python train.py --translate=0.06 --norm="batchnorm" --kernel_size=3 --loss="cross_entropy" --residual_init="none" --optimizer="cautious_adamw" --beta1=0.9 --beta2=0.99 --eps=1e-06 --batch_size=64 --lr_schedule="cosine"
Rows from block 6 of a small image classifier, named by matrix and row number. Rows with one number belong to one channel. Each number is 128 + 32 x the weight over its row's rms, rounded and kept within 0 to 255. All counts start at 0.
After each channel's rows are labels from the 100 images, of 14976, where the channel reaches its highest value: "strongest on" is what is common among them. Only what is clearly more common there than usual is listed. The data: gratings and oriented noise at many angles and scales.
# convs0: expand pointwise conv (model.blocks.6.convs.0.weight, 240x80x1x1), inputs 0-79
# convs1: depthwise 3x3 conv (model.blocks.6.convs.1.weight, 240x1x3x3), a 3x3 kernel
# convs2: project pointwise conv (model.blocks.6.convs.2.weight, 80x240x1x1, transposed), outputs 0-79

convs0.104 [131 137 138 191 167 103 103  92 131 113 123  93 137 143  86 117 100 147 189 136 141 103  84 108 157  53 121 132 161 138 102 114 149 138  82  84 179 107  96 162 140 139  57 102 171 112 103 101 109 139 144  93 148 125 212 108 138 131 141 138 160 161 123 128 155 127 117 126 149  71 172  51 140 190 152 139 106 149  85 172]
convs1.104 [165 151 177 143  97 174 113  92 137]
convs2.104 [160 170 135 112 118  80 121 114 158  92  90 152 177 136 137 141 133 157 118  93 139 167  86 109  99 159  71  72 118 159 138  19 107 162 144 113 128 154 125 137 109  80 141 160 133  53 123 166 149 119 157  97 119 140  70 133 144 113 164 131  77 118 186 160 150  86 131 149 102  93 115 128 165 111 182  95 132 170 159 114]
strongest on: stripes at 90 degrees

convs0.148 [107  95  90 122 126 198 153 134  76 134 139 110 141  88 165 118  82 183 118 136 105 181 122 124 154 103 131 135 197 100 163 161 100 162 147  74  71 123 156 115 165 105 175 128 140  86 153 122 189  96 142 137 126 154 125 115 123 174 133 141 181  19 161 105 129 119  95 163 128 135 112 128 157 130  73 125 122 167 139 135]
convs1.148 [ 90 111 128 159 174 117 109 162  75]
convs2.148 [126 175 159 125 116 113 141 159 167 101 115 148 186 112 153  97 153 133 134 146 149  99 142 137 128 205 153 113 105 163 166  70  62 144 112 131 133 111 138 186  43  86 141 169  86 167 126 106 144 112 132 150  95 119 170 138  75 131  74 106  66 149 106 160 116 169 147 167 107 152 160 117 146 117 148 141 190 154  88  98]
strongest on: stripes at 0 degrees; sawtooth grating

convs0.16 [ 89 147 170  99 112 113 127 186 168 169  99 169 134 129 125 166 127 104  62 119 107 146 144 166  75 169 105 112  70 195 127 127 156 103 106 169 120 155 168  91 133 132 144 139 117 131 108 141 132 160 123 141 112  76  65 105 135  82 121  64 101 113 103 156  95 142 152  78 101 146  79 145  95  94 155 114 126  90 136  43]
convs1.16 [136  88 204 119 128 119 106 106 154]
convs2.16 [116 146 101  75 162  77 103 106 104 111 123 185 128 131 132 178 138 155  67 123 156 115 150  99 106 136  94 151  77 130  95 118 120 109 123 120  78 174  97 111  77 150 116 137 181 110 100 114 100 111  81 105 116 172 117 175 153  80 110  74 116 180 164 180 175  75 129 126 138  98 169 217 152 123 158 122 107 150 147 120]
strongest on: coloured; stripes at 135 degrees; dashes; kind: sawtooth grating

convs0.227 [117 118 162 123 101 185 162 122  72 141 106 122 142 109 157 135  73 131 186 173  71 198 164 121 139 118 137 115 157 114 197 140 103 188 113  77 134 127 102  84 179 114 149 102 129 126 169 174 180 134 156 145 126 120 136 104  79 147 113 160 102 112 164  90 106 132 139 123  80 150 121 138 169 128  69 145 126 208 109 109]
convs1.227 [184 132 181 114 124 160  88 146 137]
convs2.227 [127 136 182 120 108 150 114 161 118 139 126 114 132  99 151 134 116 129 112  75  87 155 130 118 118 143  83  83 136 208 175 155 139 122 162 139 125 111 113 106 146  78 170 149  70 135 151 189 118 122 101 139 153  77  64  77 111 158  83  71 100  96 142 137  53 129 172  90 116 175 150 168 142 110  82 155 143 107 100  74]
strongest on: very coarse; stripes at 0 degrees

convs0.218 [ 94 136  94 148 146 116 101 171 130 144 120 102 142 171  81 161 118 170 108 153 140 115 107 144 135 119 105 120 194 111 135  80 113  86  99 110 183 102 121 198 109 176 108 135 155 140 136  79 117 121 136 170 134 130 173  88 121 105 128 132 142 110 139  84 103 147 100 182 166  85 225  91 129 214 120 126 102 136  69 154]
convs1.218 [ 91 109  86  84 154 133 121 180 149]
convs2.218 [ 93 149 124 106  82  68 160  78 103 107 172 163  96 140 170 138 143  99 113  83 109  91 126 109 118 186 176 120  85 156 139 132 115 134 173 174  61 161 120  73 146  97 128 129 129 170  89 124 124  67 105 144 118 111 143 166 122 145 116 114  90 120 167 122  92 133 194  87 171 143 131 134 142  74 130  55  84 140  88 127]
strongest on: stripes at 0 degrees

convs0.195 [131 131 206 166 174  88 124 119 140 127 154 146 119 173 121 144 144 169 141 145 168  67 150 135 138 101 165  70 149 167 112 150 151 143 140 134 185 109 110 145 118 128  77 107 152 159  91 110  98 128 197 132 101  93 172  82 121 111 133  98 115 149  81 151 127 153 114  59 146 150 152  95  88  80 195 159 123 113  57 123]
convs1.195 [103 143 127 113 153  84 121  64 166]
convs2.195 [123 179 158 155 116 137 104 175 127 124 118  69 125 134 128 112  74 153 109 117 161 139 148  98  97 117 179  30 128 180 150 137 129 121 174  81 125  93 129 168 108  59 101 125  99 126 174 134 103 128 148 107 154  66 115 109 121 151 117 133 145 105 121 163 117 173 108 163 163 112 201 125 159 141 161 118 208 157  92 103]
strongest on: stripes at 120 degrees; dashes

convs0.130 [131 132 156 115 148 136 163 161 183 178 159 132 114 179 168 111 182  98 109 162 129 107 212 177 139 124 137 157  75 137 119 124 155  88 115 158 163 128 179 122 124 169 137 186 182 167 115 137 112 185 167 128  92  87 120 123 124 145 154 139 105 163  55 152  82 109 136  96 119 173 102 119 106  61 153 132 135 107 135  94]
convs1.130 [107 115 171  73 117 144  89 108  90]
convs2.130 [ 85 153 173 126 173 137 143 100  98 145 102 142 141 167 144 173  72 131 104 166 117  91 170 176 115  96 161 112 132 103  74 146 121 137  79 164 135 117 100 112 133 148 113  73 216 138 158 116 104 138 181  79 150  70 166 137 221 112 189 100 119 129 130 120 158 118 146 102 144 147 133 123 112 138 144 109  58 117 140 136]
strongest on: sawtooth grating; stripes at 105 degrees; stripes at 120 degrees

convs0.205 [ 80 196 159 118 115 125  78 147 135  99  50 151 152 160 104 169 117 139 114 147 137 116 111 142  50 150  73  82 130 177 119  56 107 146  90 142 104 126 124 137 123  75 117 144 107 103 145 106 155 105 165 136 114  56 148 104 113  69 104  95  80 106 150 106 100 186 171 136 142 103 167 147 148 153 111  99  94 146 119 136]
convs1.205 [ 83 125  80 150 137 147  67 114 123]
convs2.205 [135 113 144 117 112 175 188  97  79 131 100 161 135 123 131 144 101  95 110  79 101  91 154 175 151 115 140 115 207 131  93 158 110  95 138 181  91 113 144  92 127 135 181  60 126 142 130 113  83 115 106 163 154 121 118 169 137 156 162 183 172 131 190 100 128  93 131 162 130 123 104 131 170 103  80  75  51 100 124 131]
strongest on: stripes at 0 degrees; dashes

convs0.45 [ 98  94 173 160 137 165 135 117 106 136 138 131  81 113 137 143 107 123 155 180 124 154 135 141 117 125 147  85 138 129 158 151 112 141 169 107 182  51  93 117 149  78 126 103 168 144 183 114 179  94 148 157  62 120 160  85  33 148 100 119 108 122 106  76  78 168 100 126 156 165 152 130 170 145 112 154 137 137  61 113]
convs1.45 [148 148 132 147 150  86 116  98  59]
convs2.45 [144 105 113  72 121 133 107 160 155 120  82 145 111 145  76 144 118 108  73 119 119 136 123  90 126 158  53 115 132 162 151 137 126 115 179 126 113 112 183 124 132 104 179 146 114 121 133 196  59 105 148 122 176 135  69  85  98 116 119  99 108 110 178 159 159 117 117 172 107 125 130 209 174  75 105 123 144 127 173  69]
strongest on: very coarse; stripes at 30 degrees; stripes at 45 degrees

convs0.29 [100 118  77  73  40 168 139 163 105 142  91 120 150  93 116 173 125 135  94  95  88 181  81 127 132 155  76 156 147 130 182 100  86 100 123 114 105 148 136 111 130 135 180 128 113 150 163 164  96 148 104 160 178 153  49 134 121 130  95 129 115  86 170 141 135 115 149 187  99  91  99 148 171 144  91 107 142 153 167 116]
convs1.29 [169 110 168 104 131  98 168 106 173]
convs2.29 [151 114 127 101 139  40 114  89 190  75 180 186 113 143 119 138 164 123 129  67 131 128  86 136 114 208 106 146  78 133 104 130 177 138 141 156 156 146 143 118 149 125  81 138 138 125  47 138 145 115 149 106  98 127 144 130 127  65 138 136  91 120 142 129 172 125 146  58 165 168  89 125  87  88 151 140 115 137 162 140]
strongest on: very fine; stripes at 0 degrees; square grating

convs0.38 [155 109 114 123  85 146 117 140 102  80 138 111 125  41 109 112 108 124 108  70 122 122  82  25 119 144 121 159 116 134 140 122 117 167 150 106 121  99 160 132 158 107 182 123  48 149 166 138 112 130  72 119 124 141 114 143 114 121  76 190  83 144 205 105 146 150 138 121 134  91 134 166 148 144  99 138 192 117 144 160]
convs1.38 [ 82 102  85 125 134 115  63 130 118]
convs2.38 [109  93 133 110 125 150 175 114  98 109 161 187 160  67 171 130  99 137  82  79 111  66 117 117 153 147 174 154 142  16 111 154  46 120 154 128  88 102 149 137 117 146 177 110 133 199 134 134 118 107 100 137 134 155 169 165 120 101  75 171 101 146 141 138 128 146 111 134 110 135  99 148 160 153 130 140 127  92 106 155]
strongest on: very fine; dashes

convs0.167 [181  71  83 144 136 132 155  79  94  89 172 103  95  54 174 110 141 139 158 105 104 132  85  86 172 113 130 150 110  84 160 155 164 187 183  82 119 133  86 130 149 115 152 112 109 115 126 147 163 100  95  78 104 212 115 148 125 193 116 175 131 141 143 126 157  75 110 129 128 135 115 127 153 127 142 143 169 138 160 148]
convs1.167 [124  79  90 139  75  84 137 148 130]
convs2.167 [ 91 121 139  40 132 153  85 138 155 121  65 132 188 148  93 195  65 105  95 136 103 117 137 128  84 120 150 120 149 114 104 140 113  76  94 135 157  88 117 144 134 138 144 114 145 166 155 141 157 100 121 132 139  67 123  97 104  76 109 176 111 116 127  49 124 167 177 166 160 125 134 162 146 185  99 177 114 150 124  97]
strongest on: stripes at 0 degrees

convs0.9 [106 156 125  68 107 108 116 119 126  57 119 147 132  92 146  80 138 104 143  92 174 115  94  79  94 158  59 153  46 140 128  74 105 155  94 112 107 172 142 130  88 131 125 143  94 118 120 143 110 117  78 111 130 123  93 169 168 111  95 144  71 158 142 145 151  98 192 126 123  52 120 146 157 146 135  69 155 116 162 143]
convs1.9 [192 128 175  99  98 129 111 110 105]
convs2.9 [119 143 100  88 103  57 132  34 145  66 168 133 117 121 170 170 178 158 150  90 154 103 106 139 117 161 118 145  98 147 132 145 141 183 118 133 122 179 123 127  90 123 135 137 128 168  69  84 142  87 174 140  59 146 138 159 115  89 127 141 108 133 151 110 112 104 178  84 141 172  85 153  93  97 132  94  76 151 129 149]
strongest on: coloured; stripes at 0 degrees; very fine; kind: dashes

convs0.95 [124 104 164 168 187 124 165 102 136 176 133 129 105 140 124 173 126 144 145 147 129 116 182 179 167  65 162 131 169 118 125 147 171 125 130 111 152 127 120 113 146 136  78 111 217 132 108 115 140 169 244 118 114 114 165 139 153 147 190 119 142 106  92 128 115 122 120  89 121 183 101  94 101 105 176 139  90 166 113 139]
convs1.95 [135 111 107 137  39 110 134 116 128]
convs2.95 [122 116 106  99  84 152  97 149 123  68 110 135 145  64  86 112  96 114 102 118 128 131  89  70  95 143 125 160  85  94 143 137  66 126 140 127  77 118 122 138 123 108 204 160 103 132 163 124 149 144 135 155  91 129  97 154 123 103  32 145 103 137 147  83 128 164 103 169  79  87 113 189 142 166  70 128 163 160 155 144]
strongest on: stripes at 90 degrees; fine

convs0.27 [111  91 164 147 103 137  86 112  90  80 143 154 150  98  47 150  65  99 107 118 139  90 106 126 104 136 169 104 153 103  91 157  98 123 200 135 106 103 141 141 110  98 139  76 129 115 127 110  64  73 139 165 102 127 110 101 112 124  92 146 133  92 143  74 116 202  64 144 161 115 158 129 128 154 117 127 191  82 120 160]
convs1.27 [130  85  90  74 150 146 132 153  89]
convs2.27 [162  79 135 183 154 145 129 118 116 102 191 111  26  91 142  98  95 123 134  62 142 123 116 116 138 105 187  98 138  89 104 179 162 134 199  93 141 116 155 151 143 144  93 122 174 127 144 130 122 151 135  69 116 170 106 125 181 140 114 149 187 103 120 138 154 136  65  98 145 103 110 108 134 108 171 107 153 115 149 170]
strongest on: very fine; stripes at 75 degrees; stripes at 105 degrees

convs0.57 [124 144 166 120 141 142 109 154 185 168 117 169 171 150  92 127 123 117 120 151 140 126 207 188 135 136 153 130 111 177 133  96 149 117  81 130 160 136 170 142  92 110 124 150 135 132 110 120 131 179 181 186  85  33 143 110 101 108 128 120  79 117  36 143  97 162 127 107  98 132 131 142  62  74 120 132 144 152 112 115]
convs1.57 [129 112 141 152  97  65 180 129 102]
convs2.57 [135  92 107 118 166 127 159 130 184 131 157 120 120  80 145 110 168 101 152 168 162 184 162 110 142  95 129 169  89 161 143  86 169  88 122  86 116 177 191 115 143 142 115 155 156  89  76  72 172 167  68 146 105 158 131 151 109 136 105 151 170 149  90 176  89  84 129 147 154 181  94 116  83  95 147 106 168 139 121 107]
strongest on: sawtooth grating; stripes at 135 degrees; stripes at 120 degrees

convs0.112 [184  99 126 192 162 163 165  81 124 146 143  90 120  98 172 130 115 142 151  99 112 133 163 130 203  56 156 120 193 118 135 164 197 138 166  92 138 111  95 101 177 147 115 108 136  87 113 138 152 163 115  92 158 177 134 149 159 156 165 135 185 113 132 154 175  97  88 111 129 159 106  94 137  91 155 161 105 158 152 132]
convs1.112 [ 94 152  74 146 168 164 132 155 103]
convs2.112 [161 122 126 110 172  79 161 103 175 116 184 175 118 159 153 102 146 109 161 132 151 128 125 148 161 182 115 147 126 127 130 150 151 155 144 148 178 146 170  93 161 132  95 139 139 145  51 129 127 122 141 125 111 167 169 143 144  80 114  84  60 150 117 155 178 119 163  40 101 187  82 118 105  81 170 149  84 121 158 124]
strongest on: stripes at 45 degrees; square grating

convs0.120 [100 140 171 153 124 155 146 124  79 176 123 106  64 140 129 215 119 136 167 162 130 129  91 150 105 123 127 123 155 106 152 153 125 111 125 105 177  46  68 134 177 135 118 121 154 202 172 144 132 125 176 141 107 130 138  69  86 129 111 129  93 123 155  50  62 119 144 127 141 134 159 119 181 132 112 155  97 140 103 130]
convs1.120 [ 64 131 140 141 140 144  84 156 170]
convs2.120 [ 93 145 119  93  88 129 146 126 137 174 154 165 130  94 155 140 162 103 114 125 160  94  90 123 109 176 124 134 110 126 139 101  57 136 105 175 115 131  79 101  88 134 125 115 144 164 143 140 112  93  45 160 143 176 127 155 153 105  83  78  52 150 148 101  92 179 204 116 173  89 145 165 134 179 131 141  89 109 106 149]
strongest on: very coarse; stripes at 90 degrees

convs0.32 [146  81 134 119 125 182 176 126  58 148 156  95 115  78 144 138 117 108 119  98 101 127 123 117 171  93 164 217 157  96 138 149 157 113 134 102 124 138 129  99 153 158 163 109 129 156 142 151 113 145 118 116 138 173  94 127 142 241 124 190 125 111 166 142 147  83 125 111  75 136  97 134 160  93  94 151 157 144 192 156]
convs1.32 [118  76  94 121 150 176  86 148 113]
convs2.32 [138 166  82  95  97 147 112 125 112  91 126 142 143 112 121 127 103 118 117  91 135 141 117  47 121 149 158 120 162  88 158 115  74 165 128 135  80 103 145  99  90  67 177 181  63 142 139 185 128  83 150 151 136  99 134 141  71 113  44 120  76 143 174 103 141 147 153  99 111 115 125 187 164 150  79 134 133 167 116 131]
strongest on: stripes at 45 degrees; sawtooth grating; very coarse

convs0.216 [ 89 132  94 110  91 171 128 116  73 127 126  88  92  97 160 137 138 141 154 106  70 154  76  99 112 130  63 148  80 127 209 116 112 147 113 114 119 153 112  98 161 135 179 166 125 194 191 176 124 138 114 118 117 171  88 109 104 150 130 135 106 167 150 141 127  67 174 132  70 105 102 155 176  87 104 117 128 157 144 100]
convs1.216 [138 153 112 165 129 110 144 206 143]
convs2.216 [170 169 137 159 158  94 132 139  89 122  89 136 181 131 110  42 128 130 140 118 137  96 160 142 102 116 135 124 113 147  57  79 100 151  97 149 133 109 142 126  87 109  82 120 172  83 143 148 122 183  45 106 142 123 122 141 157 123 161 162  75 182 140 141 141 160 133 133 133  97 161  72 128 203 176 129 175  94 124 110]
strongest on: stripes at 90 degrees; stripes at 75 degrees

convs0.233 [ 93 152 113 121  34 169 103 121 129 106 170 118  92 114 128 171 173 114  94 101 101 124  77 137  90 174  68 147  92 137 174  94 119 101 127 125 107 115 132 127 126 131 160 186 104 185 192 133 127 133 128 174  84 133  47 125 112 158 107 137  74 115 133 121  81 102 150 147  94 133 111 153 133  68  79 113 156 140 152 151]
convs1.233 [ 97 104 124 116  64  85  93 117 114]
convs2.233 [101 135 114 149 162 122 168  99  84 112 145 134 146 153 142  98 123 162 153 159 124  93 133 141 179 100 156 114 187  69  81 136  75 151  90 144 106 153 116 145 138 203 100 135 165 144 137  96  91 117 115 158 179 127 182 148 168 159 131  79 185 163  85 134 138 102  61 152 117  96 193  92 104 142 160 151  93 125  88 164]
strongest on: very coarse; windowed patch

convs0.0 [141  94 162 113 110 193 132 138 102 182 156 104 140 124 103 125  90 111 128 120 122 139 157 149 184  98 163 183 177  84 140 104 133 136  99  58 140 105 156 117 103 141 150  83 153 184 149 102 130 134 166 181  74  85 139 150 119 171 127 229  77  77 149  89 124 114 127 125 104 138 108 128 131 106 104 124 151 186 148 160]
convs1.0 [151  96  77 157  78 105 161 132 136]
convs2.0 [130 140 123 108 111 115 146 138 181 144 161 114  96 151 159  96 195 125 130 131 152 114 109 150 110 141  96 155  65 207 190  99 130 142 130  98 119 192 151 159  55 135 133 221 158 174 114 100 168 101 101 153  55 141 108 138 104 145  77 128 136 132  79 147  89 133 161 121 120 138 127 150 124 131 144 118 131 103  62 133]
strongest on: very fine; stripes at 15 degrees; stripes at 0 degrees

convs0.59 [ 90 113 143 141 120 165 168 152 111 216 149 113  72 122 129 185 150 117 132 195 109 183 133 189 125 118 165 134 149  97 147 142 119  95 140 146 139 106  78 123 144 111 107 155 165 159 173  86 160 116 130 188  61 142 124  75  84 126 142 119 138 118  82  74  50 167 103 135 138 161 133 115 125 161 132 156 121 118  98 110]
convs1.59 [ 97  93  88 137 143  91 138 187 139]
convs2.59 [ 81 169 139 122 135  88 167 156 178 139 133 144 143 204 160 106 150 106 171 183 145 135 154 168  84 170  98 113  95 175 183 102 105 131  98 130 169 146 201 105 123  79 128 188 173 121 119 132 137  98 161 161 116 142 128 108 142 112 137  66  50 134 112 131  99 174 129 143 129 193 138 115 164 134 138 136 128 121 140  88]
strongest on: stripes at 0 degrees

convs0.159 [152 164 156  93 135 109 114 127 157  80 157 186 142 138 137  84 157 142  92 138 166  92 161 105  99 195 126 110  87 186  94 108 147 180 145 179 103 170 143 125  79  75 141 135 101  90  43 123 118 113 122 112  73  83 118 163 164 120 124 114 108 140 114 150 122 145 154  70 117 140 124 155  75  72 152 102 174 102 109 129]
convs1.159 [148 189 157 143 127  94 140  94  88]
convs2.159 [ 96 213 102 103 121  92 138  95 117 110 124 142 156  93 159 113 149 167 156 133 183 119  93 135 103 123 107 157  86 106 182 126  66 184  97 146  91 150  99 140  74  86 138 139 148 143 115  79 179  77 147 152  93 134 180 168  77 158 130 129 136 147 118 118 117  72 175 154  96 160 105 135 150 133  96 108  89 133  87 183]
strongest on: sawtooth grating; stripes at 60 degrees; stripes at 45 degrees

convs0.101 [114 127 100  98  70 198  96 160 102 168 128 121 157  85 105 133 119 112  95  99  88 170 130 124 133 125 110 179 158 114 138 103  80  95  91 111  99 164 164  97 117 151 209 137 105 155 167 149 113 155  92 151 145 121  86 129 121 150 101 142  76 105 144 118 142 108 122 156  58  89  96 153 133 128  23  94 151 160 155 138]
convs1.101 [123 129 103  59 149 173 120 125  92]
convs2.101 [123 101 109  90  97 145 139 126 102  79 100 107 153  78 117 124  62 115  95 113 133 148 122  98 118 111 154 114 118 115 123 117  79 153 126  91  96 112 162 166 128  74 181 102 113  70 153 123 178  97 102 139 127  99 148 142 141 163  98 161 168  71 186  54  99 132 122 210 150 117 129 178 170 157  76  79 140 158 138 121]
strongest on: stripes at 0 degrees; sawtooth grating; stripes at 165 degrees

convs0.97 [135 101  94 144 104 138  99 155 116 108 142 110 149  98 118 130 109 217 119 134 141 177  57  83 150 104 119 119 156  81 134 147 101 120 157  27 150 111 104 143 138 113 134 152 126 104 151  88 155  81 115 121 102 180 152  97 121 110 127 128 175 110 159  95 149 140  56 176 163  83 184 130 165 162 119 181 164 149 106 143]
convs1.97 [ 93  87  70 159 114 152 134 128  95]
convs2.97 [110 163 117  93 143  94  98 149 128  79 113 167 178 127 109 120  53 160  55  64  98  89 110  99 126 105 175 107 176  77 102 156  73 127 165 124 125  81 139 153  87  79 143  97 128 143 172 147 156 104 148 136 165  81 177 121 152 139  84 132 122 114 165  77 151 194  92 107 126 107 151 129 169 112 119 142 129 136 107 122]
strongest on: very fine; stripes at 120 degrees; stripes at 105 degrees

convs0.208 [ 80 148 113  67  82  96  74 163 133  87  84 179 148 127  66 160 106 151  40 120 133 121  98 140  58 216 107 116 113 143 136 108 106 125 118 157  89 121 162 156  88  65 113 166  70 115 131 132 113 111 140 144 107 102 107 113 120  90 116  87 115  90 119 109 130 159 113 159 147  83 131 180 111 133 127 114 124 103 127 113]
convs1.208 [141 141 111  74 112 147 175 100  82]
convs2.208 [129  65 171 150 124 111 149 111 119  91 175  84  81 103 139  95 113 117 157 140 163 143 110 108  74  88 137 120  63 116 155 152 125 175 164  84  83 189 128 143 136 124 133 144 124 135 113  49  90  84 121 117  51 133  46 162 133 141 120 161 179  92 112  98 108 107 116 147 136 158  83 134 157 163 124 131 158 148 147 157]
strongest on: coloured; very fine; dashes; angle: stripes at 30 degrees

convs0.109 [ 97 130 165 111 123 135  83 160 159 176 115 126 151 167  60 127 107 107 124 182 152 108 204 170 124 121 147 155 157 143  83 114  98  61  89 148 167 110 158 142  88 136 107 119 149 150 108  82 112 116 157 185  86  55 159 125 101 127 108 155 105 108  91  75  80 190 107 158 136 145 151 122  78 150  91 131 137 148 104 123]
convs1.109 [120  76 116 172 104  80 163 125 115]
convs2.109 [116 116  89  90  86 123 128 154 170 120 144 124 130  97 112  72 157 105 133 137 163 125 185 117 125 130 144 162  73 173 135 104 121 112 110 123  81 209 197 125  81 118 118 178 139 131  91  72 144 132  70 169  85 128 108 157 118 163  94 169 166 108 106 146  66 137 127 171 124 143 145 128  74 116 135  71 170 119  79 101]
strongest on: sawtooth grating; stripes at 150 degrees

convs0.58 [135 174 182 169 142  91  96 123 161 143 124 151  90 166 109 181 168 153 150 123 128  97 125 151 115 104 144 107 111 166 134 121 193 104 149 137 184  94  99 128 123 112  66 105 157 153 118 121 150 128 254 136  97  97 141 101 118  89 159 105 108 137  71 139 103 129 143  62 154 145 117 105  98  79 179 156 112 130 102 133]
convs1.58 [159 113 110  60 143 103 153 135  88]
convs2.58 [ 80 161 112 172  94 140 113 160 103 164 133 163 195  96 140 152 170 185  84 120  84 129 167 162 114 122 119 161 164 120 192 117  63 101 113 125  85 162  95 142  77 160 123 105 105 143 118  91 125 172 103 138 138 151 169 156 127 141  88 120 116 126  72 216 120 118 174 130  97 103 131 105  80 121 181  97 139 136 124 109]
strongest on: stripes at 120 degrees; dashes

convs0.121 [137  94  63 133 142 160 140 106 115 153 138  83 119  77 153 128 129 103 104  98  92 152 115 117 156 102 115 183 145  74 144 127 148  96 128 143  64 168 122 123 174 180 170 124  99  94 129 130 101 124  55 112 176 188  84 155 167 167 127 162 182 128 158 135 157  99 144 167 121 115 106 137 139 154 131 109 145  95 229 136]
convs1.121 [142 130 147 103 172 170 134 151 190]
convs2.121 [146 166  62 121 145  95  31 131 165 163  58 168 149 138  95 168 163 190 132 130 164 144 112 136 126 126  40 167 116 164 152  88 146 110 133 102 141 113 123 183 106 101  95 139 148  92  92 133 169 159 165 139 134 149 168 118  82  73 160 111 128 172 121 149 133 105 134 105 110 153 110 160  88 124  93 123 137 152 111 121]
strongest on: stripes at 90 degrees; dashes

convs0.4 [129 146  67 155 128  97  89 106  82  77 126  82 101 132 131 152 159 226 134 112 126 120  48  97 129 134 109 108 138 128 164 141 137 149 177  89 112 160  84 126 150 108 114 187 120 109 144 126 114 109  91 112 161 231  96 125 116 105 128  96 184 137 137 165 171  99 104 162 142  87 160 100 158 161 157 143 134 131 117 136]
convs1.4 [100 149 160  68 141 174 125 140 160]
convs2.4 [141 122 116 156  86 139 151 156 167 135 162  94 135  83 145  49 196 116 163 126 157 128 137 143 133 138 126 167  61 168 159  98 117 192 131 106 105 187 159 132  89 114 136 201 111 124 105 109 165 139 110 154  71 141 126 170 102 186  99 152 146 124  81 155  79 137 154 123 100 168  90 114 110  98 138 100 172 112  79 128]
strongest on: stripes at 90 degrees

convs0.96 [135 151 157 140 177 109 122 135 196 189 127 115 103 148 120 129 158 134 173 116 130 129 150 147 156 110 127 150 119 142 135 125 213 124 125 105 191 110 112 132 114 143  63 150 186 137 106 122 143 205 183 114 122  84 147 119 145 133 189 147 115 161  35 141 132 125 148  83 100 123 113  59 103 113 187 159 122 136 104 129]
convs1.96 [143 138 105 140  77  69 147 158  99]
convs2.96 [116  91 125 130 104 188  85 151 117 159 147  95 150  49  76 133 134  95 133 143 139 139 114 113 148 104 134 200 103  81 125 153 118  66 127 142 131  91 180 147 131 153 157 140 107 156 145  99 135 194  92 215 102 164  96 114 142 103  98 160 157 165 112 134 101 171 128 175 138 130 114 146 104 153  94 162 165  58 103 132]
strongest on: stripes at 90 degrees; sawtooth grating; stripes at 120 degrees

convs0.152 [124 135 119 139 118 167  94 150  90 155 122 127 189 125  77 144  51 117 125 103 101 114 127 157 154  97 161 177 207 118 147 117  98 171  80  66 149 133 149 155 107 144 136  75 143 124 156 136 170 140 174 170 130  86 184 136 131 124 102 153  95  78 151 111 154 157 127 129 102  65 113 120 112 160  86 100 127 205 120 161]
convs1.152 [ 90 142 148  76 158 101  96 129 171]
convs2.152 [ 62 122 137 132 139 121 153  87  85 151 116 137 118 112 187 153 159 118 113 112 124  78 162 160  63 107 117  72 149 110 110 131  96 105 175 110  83 154 104 130 147 134 108 122 165 170 134  94 122 111  37 111 111 178  78 127 140  91 130 120 159 123  93 174  80 125 142 161 173 128 188 117 166 140 178 139 114  78  94  78]
strongest on: very fine; dashes; stripes at 15 degrees

convs0.188 [115 180 236 139 136 122 120 147 148 115  87 125 156 162 101 120 107 115 154 188 147 125 113 111  53 120 103  54 118 191 117 101 127 152 125 123 180 110 103 158 157  77 117 150 123 123 148 136 147  97 164 135 117  56 128 102  70  95 103 112  81 149 137 103  79 180 178 132 145 128 154 134 144 150 113 154 123 112  89 131]
convs1.188 [ 90 102  77 140 126  88 101  84 116]
convs2.188 [154 113 148 126 102 173 137 164 102 161  92 121  96 167  74 114 115  85 130 140  88 120 148 169 161 108  75 153 149 165 129 102 148  92  92 173 114 115 168  78 126 150 184 102 128 119 170 128 110 179 163 172 153 102 112 115 146 158 179 151 128 154 163  72  84 146 130 149 107  81 137 136 126 116  55  43  79 114 148 111]
strongest on: sawtooth grating; dashes; stripes at 120 degrees

convs0.170 [103 215 173 145 140 104 115 112 170 111  85 128  86 190 106 184 172 145 156 172 121 109  93 176  89 151  99  38 126 192 153  84 136 138 121 161 145 110  85 142 114 116  98 150 134 133 135 133 164 116 173 114 130 111 150  81 122  92 137  75 133 141  93 122  95 145 159 116 142 119 163 119 143 164 145 116  74 123  69 115]
convs1.170 [111  87 121 153  70 133 130  75 106]
convs2.170 [136  77 120 109 156 185 166 135  95 117 140 144  92  90 121 124 102 147 119  90  91 150 123 137 171 106  66 152 144 115 136 149 180  77 156  97 123 139 171 101 132 162 196  85 145 120 139 136 124 179 189 145 137 161 114 111 180 151 152 135 136 103 163 109 113 100 111 119  94 147 105 203 162  84  60  74 132 115 192 110]
strongest on: stripes at 120 degrees; dashes